Rows from block 5 of a small multi-label image tagger, named by matrix and row number. Rows with one number within an expert belong to one neuron, the router's apart. Each number is 128 + 32 x the weight over its row's rms, rounded and kept within 0 to 255. All counts start at 0. Numbers have three digits each.
After each expert's rows are labels from the 100 images, of 14976, where the router gives the expert most weight on average: "strongest on" is what is common among them. Only what is clearly more common there than usual is listed. The data: drawings of small networks of dots and links. In brackets: how many of the 100.
# router: slot weights (model.blocks.5.mlp.router.weight, 128x256, trained with AdamW), inputs 172-255
# up: expert up (model.blocks.5.mlp.up, 64x128x256), inputs 172-255
# down: expert down (model.blocks.5.mlp.down, 64x256x128, transposed), outputs 172-255

# expert 33
router.66:111199142148128086113149104106154113179126151125147163153127173130149154101134129183157132183138099082117155180066069131158129110193128122095158111177086099147049138183069180137091167132124092187092099129103204151137145080081075160097106102101132187143
router.67:109226164129112094135123091106159124176124134107148154158128169133120109109132130168172116130175144117134144172053100123121116119171142173162126067132123100111080119169062178166101163122098133182125107119141184133161087106113085133136061087108174177153
up.0:255152142114103133128194143209113129148152101117124133096142071154145120133102117147096169111064152126148132131105122175191082088157167145109123131176119081140094147103093179140137151134101101128135139146094151145140174099173083124081093164139101169097
down.0:187166140175151169131160072124155144164113109150181122160191148151177116081153103159119039065170128098096088165081150153139104164151141158137133091071108135120097167149131128161113169137101137118161135118156092148115136108105186126150165124117174141121
up.2:000116166122125085116093133093119138082142084098135131194138181150118133109148120126255096162194128129172131118126133104143085157129087103141127126148111097137060154141136107151135142129073081124100160145133086142134160118172067101159147120131145099095
down.2:209113087124069127168102172175126117173136090154109142103092032123117096202150120109135139157093097130136146073141148112139149133085139152091143192057113193122240127105165098095160097098178189123148102118130131127114099145182186152208143127150116136129
up.4:255136085118138148159169173112106113141086100106126107143160138137113123100117140118186121086167131126085136115126147065132098124120142107129110145255157081085160092151133147132122137141138142115137141127127145169123122138105140152069103148148132050110
down.4:045163142103142122134125113085186171153150111117191131134118121094141106117141102108091107108135095108099149145139077132117147061194117134104138145153097133149040172147105124089100135148153117184117156107117150099143071173107138085163099164118128099140
strongest on: five dots (100); laid out on a circle (100); loop (89)

# expert 19
router.38:053142083118124121118140143112085114143081175108122091125175146120096118149167140132177131153105071121113175172124081155054140135130093160132138118143132128173156170106127122127106150136121137146130075164151170121138131124085132149083187108066099127150
router.39:110139176129119087086152147087126156153139145160077148126141137132177102073087145213156116134101174124113151179096107127073141117152083168110088078147188099137085122132101141126118127142127133173092120174143144095141150129095087148067114100140151168129
up.3:070100149144121114169151168156149117133156095058146129160129167114119131176174153162255091165101141097120137155149132079129247097115162191119174136110088104114110124111129129147120091080141133139124101119153091132147139104137113129151102127143178074129
down.3:127152078138120115089191104116133126093133049117132158121124092136124164181130114115166071156197099166129146069081133060114125086179135118143122106154132091139090082129103200158117177134122125123117043110117136170064148126093100105115081125119137206139
up.9:255138102133113163142040148110102126105117106152129110062142122098120149122167126102145116135144114142125116045126151118102085195056101100124131141124156158107047157090155146117143113155133152083114100176170138125102131107117170142237149138126118111124
down.9:025096163132190110108151163118109119114125170135129094137117180106117151101132156118138133129133140154188166173137105171169133151137143114119155045171127129115249098130104110146117092133128129082143133118128158117154129131113140102002196088162163099150
up.11:255147146118125130107127170081116129156097107110125098115151139136123109165125133120150123100200110133112148107068122129181123136128136107099128111170145078101143171148124130150113139159130147118136158081129138125116154130096152147101163134148152105151
down.11:046167108143127185102125096109159148155141166151180142156138178118110125081115098109107074105122137110079129158132099142087120090155100119150127127143134110175029167122101115075100153164130107161089151128081128107095078129076148139159101115101117137107
strongest on: five dots (85); chain (29)

# expert 4
router.8:106108080112078161145069172133085134117162081125156100162074118169083171135093117156185132182143090178117125111127190113143120171209161141107118176160103129145172134120058154134176114139110120167063157087119148163056089177112075061129083150077133156075
router.9:103109140141093119139119095102117077105195098155176115212139103160111124115125088227158161106154150166100091137114113088164163162170076118071097158115097096140124112111070095154141122115132155145073129167155099135157093141164159118125081200146110186126
up.1:168140211139115103152104142108108135104152124196147138050086147133153165125162067112208112139159118162144129116114128166176127167142188110137113173095120148125090118165114092119171148107025108113120227117149086103131112125149072126115143136109077123120
down.1:154150074101095151104126129156142148212107179110127144120104110145141118143089101159147230114079146124081124132161122140145105126122095152124122138067111154125255152121093155167139100116148160135088138111134150105161113105143087167106116137160138189132
up.7:000113086117143146103097105152108139087129095100131110125123077103121105127116132112255144117156134141174118169089140108170151137099151132119156123168133094125052199112099094103158137174079127113195149131146141153104143122149189125074145115115131123115
down.7:201120119125086103147108145120160097124184090110104156118087097158168143183140119158126160163077154111097139087148160094139149135132132157129120180118096169111194063148114126123152124075147156180077124077135081078139113153141115171209131166119084137130
up.8:115090118149114136135174181174162136173151152064124098188117139110130150147137177118195140154114103128141096088132119140127167136127133121149123086042106114135155101082123123123137098125171120130109069099145103130121127119142122124140142120126192087176
down.8:160121094141096138085130101152139147099126057133159157141181115130090100124087158126080080167149096126154135080102101126125108096156118134123105110113146100167088081153130163166132170132140150179153123127190119108091162146102081096121081131140113135129
strongest on: tree (31); star (29)

# expert 53
router.106:122167176126080090132138152145170122187102174149141132137107140142196035120045119151139106110135173116117163217073033129069131180165141131111155109120158129152071154154100176173104155178105052184089145099100144098131119173071111091134122105121119121079
router.107:108141156124070094164141178140172094159086151159133161129096103132200074136066140140122121099120142151127111212090029086105133177158167108128138174099129165100126129170118155204140148140115087195104167095139126114105094182132093089139157102089089147067
up.0:155099130112118165086115078171148137092120097162128092124161114110123133202128125121081121154091105132141118079089131221069117151137084156159092128036166141143063168119159093113138133135203142130117146146194124124120095120104137129146145120144143124099
down.0:068165178156169139091148114074169143127112198102103141129140142108150099110079159143063108166128081124107153181125115149099188115138120127153190124181121094084152076154104094128160172146096160107101159120169161145085095183077099166089107114091130142148
up.2:222170115121155120125121150193136148171110112075123121139199095083146104184115134155162166118173110125175131158113127186155000151128067120148110117079108146130144127077119091126113141167096115125177152115151161131124157130129147117173123124102151151124
down.2:039158143150207066127103179130079074087130117080181100077069155155092057142142116121179170132091134130121176130144173100107166079129124135142127136134110132133199119118151173127137095097122161125118138129144129164103105138138109130093163116135154100112
up.3:000130123158098167123085175135143121124098145173133114180152083096128161016121142097212135139152104149134088096129126124167106196120137106146157133132101155121069166136159098157131094150146140107113145126178119129114174118117165109146171150114147127132
down.3:255085126119128136145091112192088114127148113167124135138107144142151114179154108092076125134151145092076153156117107191107100128112126111111143166099084151078088174118138148100159124152154103124133117110124103126168136112122184193222119122128100150112
strongest on: complete (100); laid out on a circle (100); nine dots (57)

# expert 5
router.10:110112157159134175098139133109146190126148121125149153165112156106188107117079135150121082031119205110120152180180085120105144100142063137090154112122132202119087134127131072108165087151132043130137137109134154088156089121162179116122171105094194063093
router.11:101063152133159193105105123136132159149205127124173172150123121113163098110095138096118125080120175071094092157170087103082125124103059134123114130118150204125101153106146128165141075170099077173153193104143154117097112150149212134103164061077186084108
up.3:189160110116156105026162073159105121149091131112129143105171138112101120201137108128144136118107126128163131154127111152124088089135127178146167167006115099149083150132090187188125184088088111145165106164135114134110163124154108122114176138125094163073
down.3:159165077088130183107163146164143144139162138122135133167233125132133227157111166135070151118146091186138082111105155191203101111135103162143144092101117111171206163110075099146099151136075103074147114105150141181085090104134176107130134118122155142140
up.4:225063116086092150122103159117116124140171114143122109152066157137130162031152141138080165147187121116110120126027133181139091137117133166138089165173111148149095138101131099095163160135119119121082142126119121071126096119091096162174091141153113111116
down.4:079127152092116171143180154183122152071154109117125132137121090133163132133105181174154123143131123132135142164026100132121121183122148156108156169119200130148102138133183110086136118137121102140146142139199102139107121168121136125107160093135098124068
up.5:070128117080131121179149144044111136154096101126111118168097149141109152150087145137255160085034145118105105117153135099161149103095093124129115166099172127110098128142090137114092136135103121129102132135142092127131129149134147154120128135096156136167
down.5:125120133156071118086080140203146136097155056145156173101093133161117079185164101162137121121116096124121203074134172066054097099137075175136127161125075117139145092117116143147178155124102131191115122102137089079070137103123129102179099157110084112071
strongest on: laid out on a circle (100); eight dots (61); ladder (53); kind: random links (39)

# expert 47
router.94:089096174111124166146078093118138144058112094093113106116092062104104099145161088096131173182104103110180121111179138084154099102159097147122161092129171150156143133156162105148108128125141150083120141171135061099173194064138147120118096159122164121107
router.95:086136186150175174156120126121119176142104049122191112089104093130084092156149126087141047104148060116169127103120121179106153124118193141147140112118139117132206121157153082127093141103151134062207144117108141135119123098150087104160098147144155099125
up.1:150129147130095109122104082107114121073142135140159126159161131132141138142142142122079131144125183144117096174135155103138120129131118045132155154214157110132198092142121108086119108037098150074111150155149061153110063159086199130237154151103120144123
down.1:114111140138108123130085198136119091136112118173174121095097082193108119182042102123142165119151167129089125117106111139134172151116142145102071151066184162158084108156096133199163061094110102182119153131129118108144140169152129094070117150147113149111
up.2:000124139125169115100120122101090116130122104134136110120113134104136123117152105116255153117134089140189131121078139118172146153137118114125147074086143126121004183118150173131118165133079131111139176108137140132120147110135176123078133129124134105130
down.2:213122114134089116176089142164157101136130119152104162114152111163109151189132139142115150169088127126066141060158153093141147108121116155112108221093105125079255108128142150155145125102185187140078102126136114139134122126133110140199114149148086151080
up.7:209106124106128148107126116127103135131086122094119134083203203159126106073137102145050135119105139130132161115161144119115195114106113112101079144181110048069140205128132086106118132141183109123096135104092125120144137112161120140183156119109161125173
down.7:149182178125063115127122119075149132136173124119135174140114111088163130128147079107182138096063126158077090158126126127240109144174134120160093131132134126149122131108143158142094134128088149115112135083115065109170116130119165113193099193137140107158
strongest on: complete (91)

# expert 24
router.48:111126175169043075168091161142184087181152099195157168144105085123182057131076151165140148104168163139108121169139126079116106141168119068131130116102112168110135125164153113214110100094183070144092162120112152111163128186156090090138174118095177164110
router.49:115127160185110075170082150126172106201143152145139158149100103117186054106056151115156133091129156131105090160133109095088114133210142060106107075116099209124106145160119135187105089144173106197121147126118172119146144202142129099118146119088186133117
up.0:239111158141103171088140146157123128180101143142117110167201098156113156136152141122180088135132092134136107110096125080085082160106141128147176135117137132132072177135142118109109183168124143122150090118171143128092146137078151139173219125143125170102
down.0:134125058140217128125129149102088132095117104075164079137135127104097184151120171143141126102106113141155139115117157177147163049126103142132164074193123087150238112132137121131126114154126149121139111074118140198094109124111131073040123111121153083116
up.1:204172188149151115097060074186151140167163117133125131103105105089142059090146095104054148143131141117136128167237138101112178143139156077139136117199134141092154108135160158140121094117126110124120147090088140129146127132154114112176074122145148130147
down.1:138107082133180165129185086185113164097136153122119131100131118132116255248094114134130131115090105141092087074110106212220126136142126157105160158102106075189100120123110129112172138122089127105129128144153092157156147120122115178112135105138116063090
up.3:167125144116157112139158171107163123138183130103101145090050098172100169143122130152197096141071146176143159127147140231190125130115115163092138157155111188080098150087101135151111165085070142123152102080167127144164119139114134128157114148146095115103
down.3:116133132157102106117090158217104107124103110170138153140175097116070125165073160092148152135203086095138089114125141136055137102102162158117157119130107104128120089101101131113157079133180092179151122120044116135068134177124100087100111134131125128090
strongest on: laid out on a circle (100); two groups (80); nine dots (72)

# expert 36
router.72:091168120117085144148113144150167122181133139157127128193134166145176145129079130219141107144154108139154142155109093134136134127182105113149178147150072130163103117122115119129144144197131133160087145098126159152095149192025125092140144137118113178088
router.73:091161138132128157172102105131141155163161055122183150139133163144154103114077122157135072150132092194105128166060103150125129135168123182128152152162087124162118156112116121107111161182159172123064125105156119126073127165116158132162171139144137091122
up.0:059134134087137139075101090166140132105150109132130115140149082147096113163155105161172123129153123104110110100167151061162079028100019130152113096091149196129154097118121094123117142091096131116180141224144105135144113125173151131083128135101143161147
down.0:131104131106177129105122142092114086159078086179128097105133120138029148118150089128175111105168070146165122107110143127127111082121133141113149064080142160136055104137119133189133160124129142122152143134092134120100157175113107131103058150144139142137
up.1:165070146103112161175096122106108133098111050167148095136101075132144112048213129151094134057064120146156173129040137182111147159128149120145082133183175184108099188158176115103181174153079115126142120129097168059115148118134192162126143117114121192110
down.1:076174140142127119111185037113129105125178185087084157121161132108138099167157131116094130171161115133057074144202179122206128162154140130132122154144133083181230067121136194112081160141121112097107164116154084151176123080145097099187097137156109131161
up.4:255087092137119171100087160099135135152111105134127155137095144131146139101104108105209166114105151101143153136176163214115125184114150171115119124179116147137141151103108114119185106108144108134096123135114133140121130115165061143126112112132111104118
down.4:099123151138155094182115126122100134058115138121114094130132074172094150146142143094157144115168108127169100131084109129157092114162131101108091100118112110138255165139136113114077142099129146089156103136116153105125118081116083136090131109158177131124
strongest on: laid out on a circle (99); five dots (74); star (70)

# expert 10
router.20:122144153108114115081152161101128138141082158127132125126139115153180112097111135161160108071161206097141133154138117118099119096112006130127153044149199124137114117163119116164111167121106086160141187154132153116152090156131155108108123078105144171126
router.21:120143112098129089065148154127170123138112143110120116138129152156110118128097162135159130129142191107098132190118125154090144108077098152161110063134125121142110098091105117139140116122107103162103106151106173136098095123072194132128135106135160184096
up.0:068138147174096142180094164123126111168156151145145125123189105128158164022151069109104152126119141099131137119110114107159205147125132081119191152155077217140050156116128091134148121130101117114111145112164126154156083048141096126138140140111126151105
down.0:140144073082144149189088163209120127160142159126117147139137078152079131227085135106117182160112145091100061071158123039124129150107137122124049092103111144158210108078124141123132112164113136153089121184155149153115143174149118184161103099110123147146
up.4:145121133138110133140108115053092118110152158153123145143127157133123166115079139153073154176113192140114161167151151137117118123130114118115156146169143170142135105125110185122184141097085120124099143138134103115136094121124153127179099097139090098108
down.4:141090124131092090176191186159124133140120145127132107167113062181156141175112145150166147089142138096152093149117138113116123115063133157131086163106129120115171120123139087162131061162114065143128135112085148128124087101170132086102109078161166175141
up.6:187054184124124121173140179083159103125206131131124117170041103127104128182121125107255108117211135125152144138136107123092132145111146122150180097118110154125181145138181118130111104162152138138151109115123122140131128121162094110174129112122165090131
down.6:115166143187126136071130078086135087116122097116102097162154090099165088130076171163176107152142161098145108173136141101150125126134120104139169137170186133137169117123117202097104157119117145147079149144165140150125102135099110115179106127143118166175
strongest on: nine dots (100); laid out on a circle (100); loop (62); kind: chain (33)

# expert 54
router.108:114170131087049094119168147134142080136117203158142157205112149148166140114072147214177081102103151118121145177090145139109115147190110163133137122155133147193076134169100171140145154159107089157059159127098173180126099157060106092137121140147106201095
router.109:111210149121075121124154123121167075157109183155159145202132185139191113118057127162144082126149150097139112186051094120094100132184098153120121112151127130185056134174077158120134142173104104156077136108108207163106111161044136076124106128142119161095
up.0:053143111078125129095107159162072116117133192134135119150149153109110146106121137132213135120169096129122115130085107076153018145111182083132126131193134131175114121140123187112130156175042159129113113146113161126098148160124179132078117141108112141107
down.0:192159174161184052156117158146170111139105109135135107086057116109138158125147134150108094130110144185118124090093137094141107172106132140133110152062138140081088106113135075146170130080147133172086194160157083151174096150131128128146148177136124089093
up.2:086135026115154140115154153155126110157118144135123128153071187120112142124162122119157149155132089142133119144108127106154159122178191141118199176204120143148133189130074199124108139096089158128110133112135115152106127127074094124144123118124108155118
down.2:119104177156046116144082195171121100167149148165121104189131112178151171124079111138152106105159163133100104142160149135154074117122098100126154087105075106109154077099124046113170079138156065098129144110058101131136106201100160112093139180135143139093
up.5:124120139155132134131083138163124107128132130147124126121215139158121116092104127146187115148087134114132104087219157110136143147115057102093158141093132172135132110154124102136091108102159140126122125128149080146140117151155151140160148155116132096143
down.5:250124074100138174047124151156171127151113104119122121120115086167165054168111124154049088124173095152191152110151137146104136161107142148123126118147116124108084120076153112118142147106091133132160106121090133152114180042136084091156105073127132129118
strongest on: laid out on a circle (100); nine dots (89); star (40)

# expert 8
router.16:098128103070083114132093162107081100155130147124087079163108205188151122126101107157188183183165147178133096135091174157188147154135095160060105095121099128179133161132100153142075130175141160128065075129117195120118133188108142091089153106165114165104
router.17:058139136126159169104152141133100097164171137160161145168111189151087130137139159123182216170133119168138109128099084098127140121121148134136134124162127154145110164134103179096122120164095164109104083107086136108160185086139089119098077162153105135129
up.0:000154081142099150072125167105119135119117115094126132106101093101133108097157127142255181162137122134156116151139150098136137162132159081131179134168100150127071175135116100136135145156129126103104114147131143120133184132099103101066122139115122158087
down.0:245113104124110112213084146162179112129124125172129101107140084163151140158137137124105096156117141117112140060113156110159127125104135178116107188083104142097197126143158128108160103076145134160149115121164091096134122140164156156152133140082148114085
up.2:146125102088094139106129131153159134143184194134139116113107120132146151114110101108083133139079149153107103118137121143150097159173125084134150188158131143115077106153138151130152088139113116086116144112171107144106089117155121117130150137127114193100
down.2:093114103101050125128113173110131161156142096181156135166076106151138202169084061128176115091137151145156139118077151130183147122158089137100084094097168160161162096136086130144169129079093114144139122086093088176151170150117088121087142118163124101143
up.3:000127077140126091218151125142095119151153143043109142154131143129109132117110147131187112155168101148142125166129147064140186170119186139135103092181105119156082081156148134122113148093132162136086112119169122153128114135136087103163171155127098144172
down.3:159111154108101130130119141133170106108148128255150109137139142115088173161109114143137105104167142139098141098074171174144127102137076125128107166095107129109130130181108099185133121165103120111147137134096148131109115115143141140137074137113124178070
strongest on: five dots (75)

# expert 46
router.92:101152108138193121108142089126155140121084200144143097084084135112145110088127105150128156112151176055143166140131098146142146124077111085112137125153181140062061112148205161142136152153138156114175156144120113121152112059152144124084085122139114102173
router.93:082054143087150128163108085098176073057098159164120119124087110221144089144166099149157118151157095099118152175057099129153152099078188125107166067124129131075137138184087167095111137134096105067156183122096090125131073091161111131095134127146174134165
up.2:158191130114162125077173134134122144119093108141097130115155128131124118212103122155069108112079108119113130124255143127200126059096104129117122152086112152138131081137072119121096114125057131117133108143105108168166114111206150109094110128149129124186
down.2:134057115115129103116095107108079112131149042171111132141093125126124109123164170156069164173203115187180106152156149129110100148118182155136112167130092112162135103099116113123142076110115107110149096179121070085121113114115092133178109131125086135148
up.4:177119138119150144134178140148102138113127120091117140167081114152106158200141163150050101070118147112092133119212169066160094096105118076148100100174135174160172006130072088077112102130103134101125132165095077187142116128128169121146127120115144165164
down.4:185108157136129127111071125099147105132121045189105105113096138162125102098141149135061184162140166182132113128129133163141137173110141159132134214129098173101141158118116121169139118105142094168114141129125103066097089125130172145174117126140088111120
up.5:108138037128117148201110086160137145096160108138176135173147157124072141126113113144126134086083119129137126141141188059139163166155121158103109126155087054117164139106134058089142096151163128140122128172103144139131121141122097112180109108111111094094
down.5:182164148090115115129146158142162085185138102155044126146170104163179124153145134142148121114126166142079128175102086159165151126128154139161139186138135161097108112153128174215116102132055103109166127110135153153123122098134140141137099163111134179143
strongest on: complete (76)

# expert 56
router.112:102155141109116125171088148160155111176145159167167117217154125114181164115113175150163107118114091151118120114132160121158141117198124090185125149108127156116177112111099103110143074137135125094081146133176176172071119158119133121126154110109102183075
router.113:098166087137176129121127109134189125176138192125159125180111105119170195107156135102113147118141079179141086143130132167085101139189146083116176149145128205102071130142112169113197109170074150057164168082151146153090096125098125137140095149113080138144
up.1:085136142160130151219102184093171139156176124119122119170137081130134161124090140105171115136134101155118115106141121198145182163132147121112111121121128110130104108079139084116119121117139146135077104084198159100123144117158153102146168121152160060141
down.1:129115141125129098055181091121090154132096168157108173130144125133104184165134123199065101064133110132079182145091087155136113045113107150139147157114106092151077071192133132158152128178131121137137119163172100104108140104084126124110104159153134190074
up.2:000113101105160193121099123128154146138132133158138126157133143077115142027170123112244078093101082138126115125136155149157196139120132075131150148163110140130147203084101130130125105140080123097131116083114139131114148131145198130074138127125154129135
down.2:190163087127121144184106088186139127106145134135140123150120078128160152185106122094080191163125149113062093092132112138134074198178126151143104186096109183134154045150136135100176090153144153137156135175137149128163099168117112126164093155105146171110
up.4:147104083107159124082070130191162123156161147088111134103120101128120100103148124124000156150093162126131148166163152090041180168115126107148156150214127179114177130087121144116130115130144133134117080120120141111119104139165104119179128110089159139138
down.4:074105162134097111158163173144103101098127173149106158151119151146114132115109152147165108116162172117078104134138114120115102125134111111134054118127127108142058053121135104137112078101176070089100080178068108167206156182118120104093147128144119109140
strongest on: laid out on a circle (96); nine dots (73); tree (54); kind: star (41)

# expert 58
router.116:091187177134157118105142118107173164159104214117145114103148136116179129128148116150124103104164149128102086155124124136138139114155098094151129091156152136150078102164110153127113156146072143127124176155148144101160134119069132114098131172103116166171
router.117:094208160118139102087135121126179128154140224119174096133155182119154138097109153148131120108132129097115105159087105129135114150174096113142129109135132138124096096190080159135147158160069118136087159113152179144109134089087145138101066122104131147162
up.2:001137189127145135144073108078102122133130175175134133133095082161137135122151131127181167163148111128151096108090132124101137159152151139128154146058138132124097135120142082109112084092092112130148168087128133077116113092139133141158150107114115092131
down.2:148104079137054108148156204160106111132108144169102123107118116119094167147145071124118173175147134177166138048151161129150057138140123081133119197101125113129255160121137089126116150143138175080104150122163125138140136099114067132186123139167088125103
up.5:000122095157108137105122105115101145093068120117135145064118124131123137113089108119165127144112114150117129138157112115137124112112108113114113159115159098083038138134124112150149127091152152108130141200099125091102157158171094164076163162100118122096
down.5:121133125111083148164134135136141125148165121149115137119123128116127131164120110175152099080137117112104159038156139130137146156100144173095136164105087175082132141112123161142139127140154122129110084127193104123079134085132147111235110127173089138161
up.8:074139158156179096143099132120148126133143158196145100071103104093110126099120118102086162188118112146130131083105130211135113138107154147114175157070136184117059179126063159181124158071131167135122110092103179104131142123158118128049122141064127110091
down.8:081108088106114108114151165089101116194161193082107111225100070164115144154088072109077176154196136138101122133142134143124106126111123115145110109104125075137231100121170124110119113170154131083144147136110130150095172157104139161135129144156166129150
strongest on: five dots (100); laid out on a circle (100); loop (77)

# expert 43
router.86:077136155096105174161121167095120154132149078108155130091111117124151125134161128170103147161094097119128079100090109108183137127129143107137092129105081137126120153116098150102167129111173182102113112159148118102133132143177140117137152187092146082150
router.87:100093074102090122141127141169069179172194090150166104127139138127073171114118131177151187089152161193091117083156211115170128159121113097183083195162114171154127121117113146089137126154111133147087131141157131143085158163131163098138146179152075121069
up.32:255156118124100143100134131110124135106160064134125113142151095100116122082109148133111132117132089136123117104168168092150098179128120141118106135100145162116055131123159124103143125136146135102153163152134133169121132121137170128238142147144134098101
down.32:000112144153186123113147116107137138102128138123170114114148198102125110096142113051093113119137148135161166133115084141130148130122137098102168041144128082115255146131141097132120110121106096106156149098132122139150133118136115122032156103128156101149
up.36:147099086139130112139110185227099141135157156088141120181139123137145132136102129143070141130112159125131089147121140096101096134134137130147188096111145189129153049134132191152117070120156099116103102129130128118117117121161172128090148121156159106163
down.36:113058149141120076089118129122152126097116091144164143145103104113123115122041182111120146170153152098162140126163111135124168105110101098114065116111116098147193105130118105149136095088127109140094112156157113126176127154094103079168136113149157152086
up.38:101103201112159121157147098206123125111173176081122119139082129160117130212123114117227100123137156096128133095140092146131095152130108096141151120096136168135008177133115155122153109147179083119137166156117135146145125103173072155084112091096177082137
down.38:214151110141086104183079146112102125147130072147136118179131131134138067084133164123217166145155115122184131165139119016077124102116136125106104150106149141102255159151110196131100137111146173128109098139151121124071156120108150118172141123125118121160
strongest on: nine dots (81)

# expert 2
router.4:115131160046139159126142163105138073130139131160134113094115196175156158103068102163148140163151186140157140211055085142132118098143138181158181137166146199139051106185008178147099123148111085185093097146113117095103123153121102095137141085140144104130
router.5:099136182104047145107122137141122101144146133162143149095165110116106138153130162150176074105133159159147137155115158130126102127085070191174056081116167101176123109124076144149121148116079086173088119077098138142140121189151170077153104116157132149164
up.1:208121080154091142120059141209102145112119108185162133099151108160153112078067117145071133143187155136155120115084139189131081204131157140083094145137189131119186112136097145164196109104096143114086168130148118139130093111125120151111126164132153145147
down.1:177115168129115154121110217089145132132124142193172128155077150146068164114069104094125159124155166116148168156095142136073133170080108101139095077085142180157216119095133125154136083100130097114127177104135162156127086147077133056111130139170142144094
up.2:222134117162116140118101148065103120118160116100142126141130121129138144150103144124034149148113156131120141155072121103141168159111133121108135155212150123161175074085097148135148142069105129116089110085149088157119094128112150148166131154145151148142
down.2:044091111116124148140112123194145107108125114159134142150122116126138164191101135195147103129167153184115097099133170154157114150111146140126100140087132122096061142111109107137170097119125126132131159130141136131134125163115171095109205146119073151105
up.3:255156138124125154165137172143113124169101159122123117141168143144132126102110131134113129116108127126067126128105139133168104115129097104121081171192138094125087094113105150110121127145163127127094146089111129126135117144107128153099101152146132080147
down.3:039162136118128152082133083128131149153117144163187132148094140132120091111120110124110086130165112110129120176120094147053130131143132148121134140119132101151000152126109136122139140154110109197106148136100147081071104149097163112174110142094124137103
strongest on: laid out on a circle (100); loop (70); dots: eight (53); nine dots (47)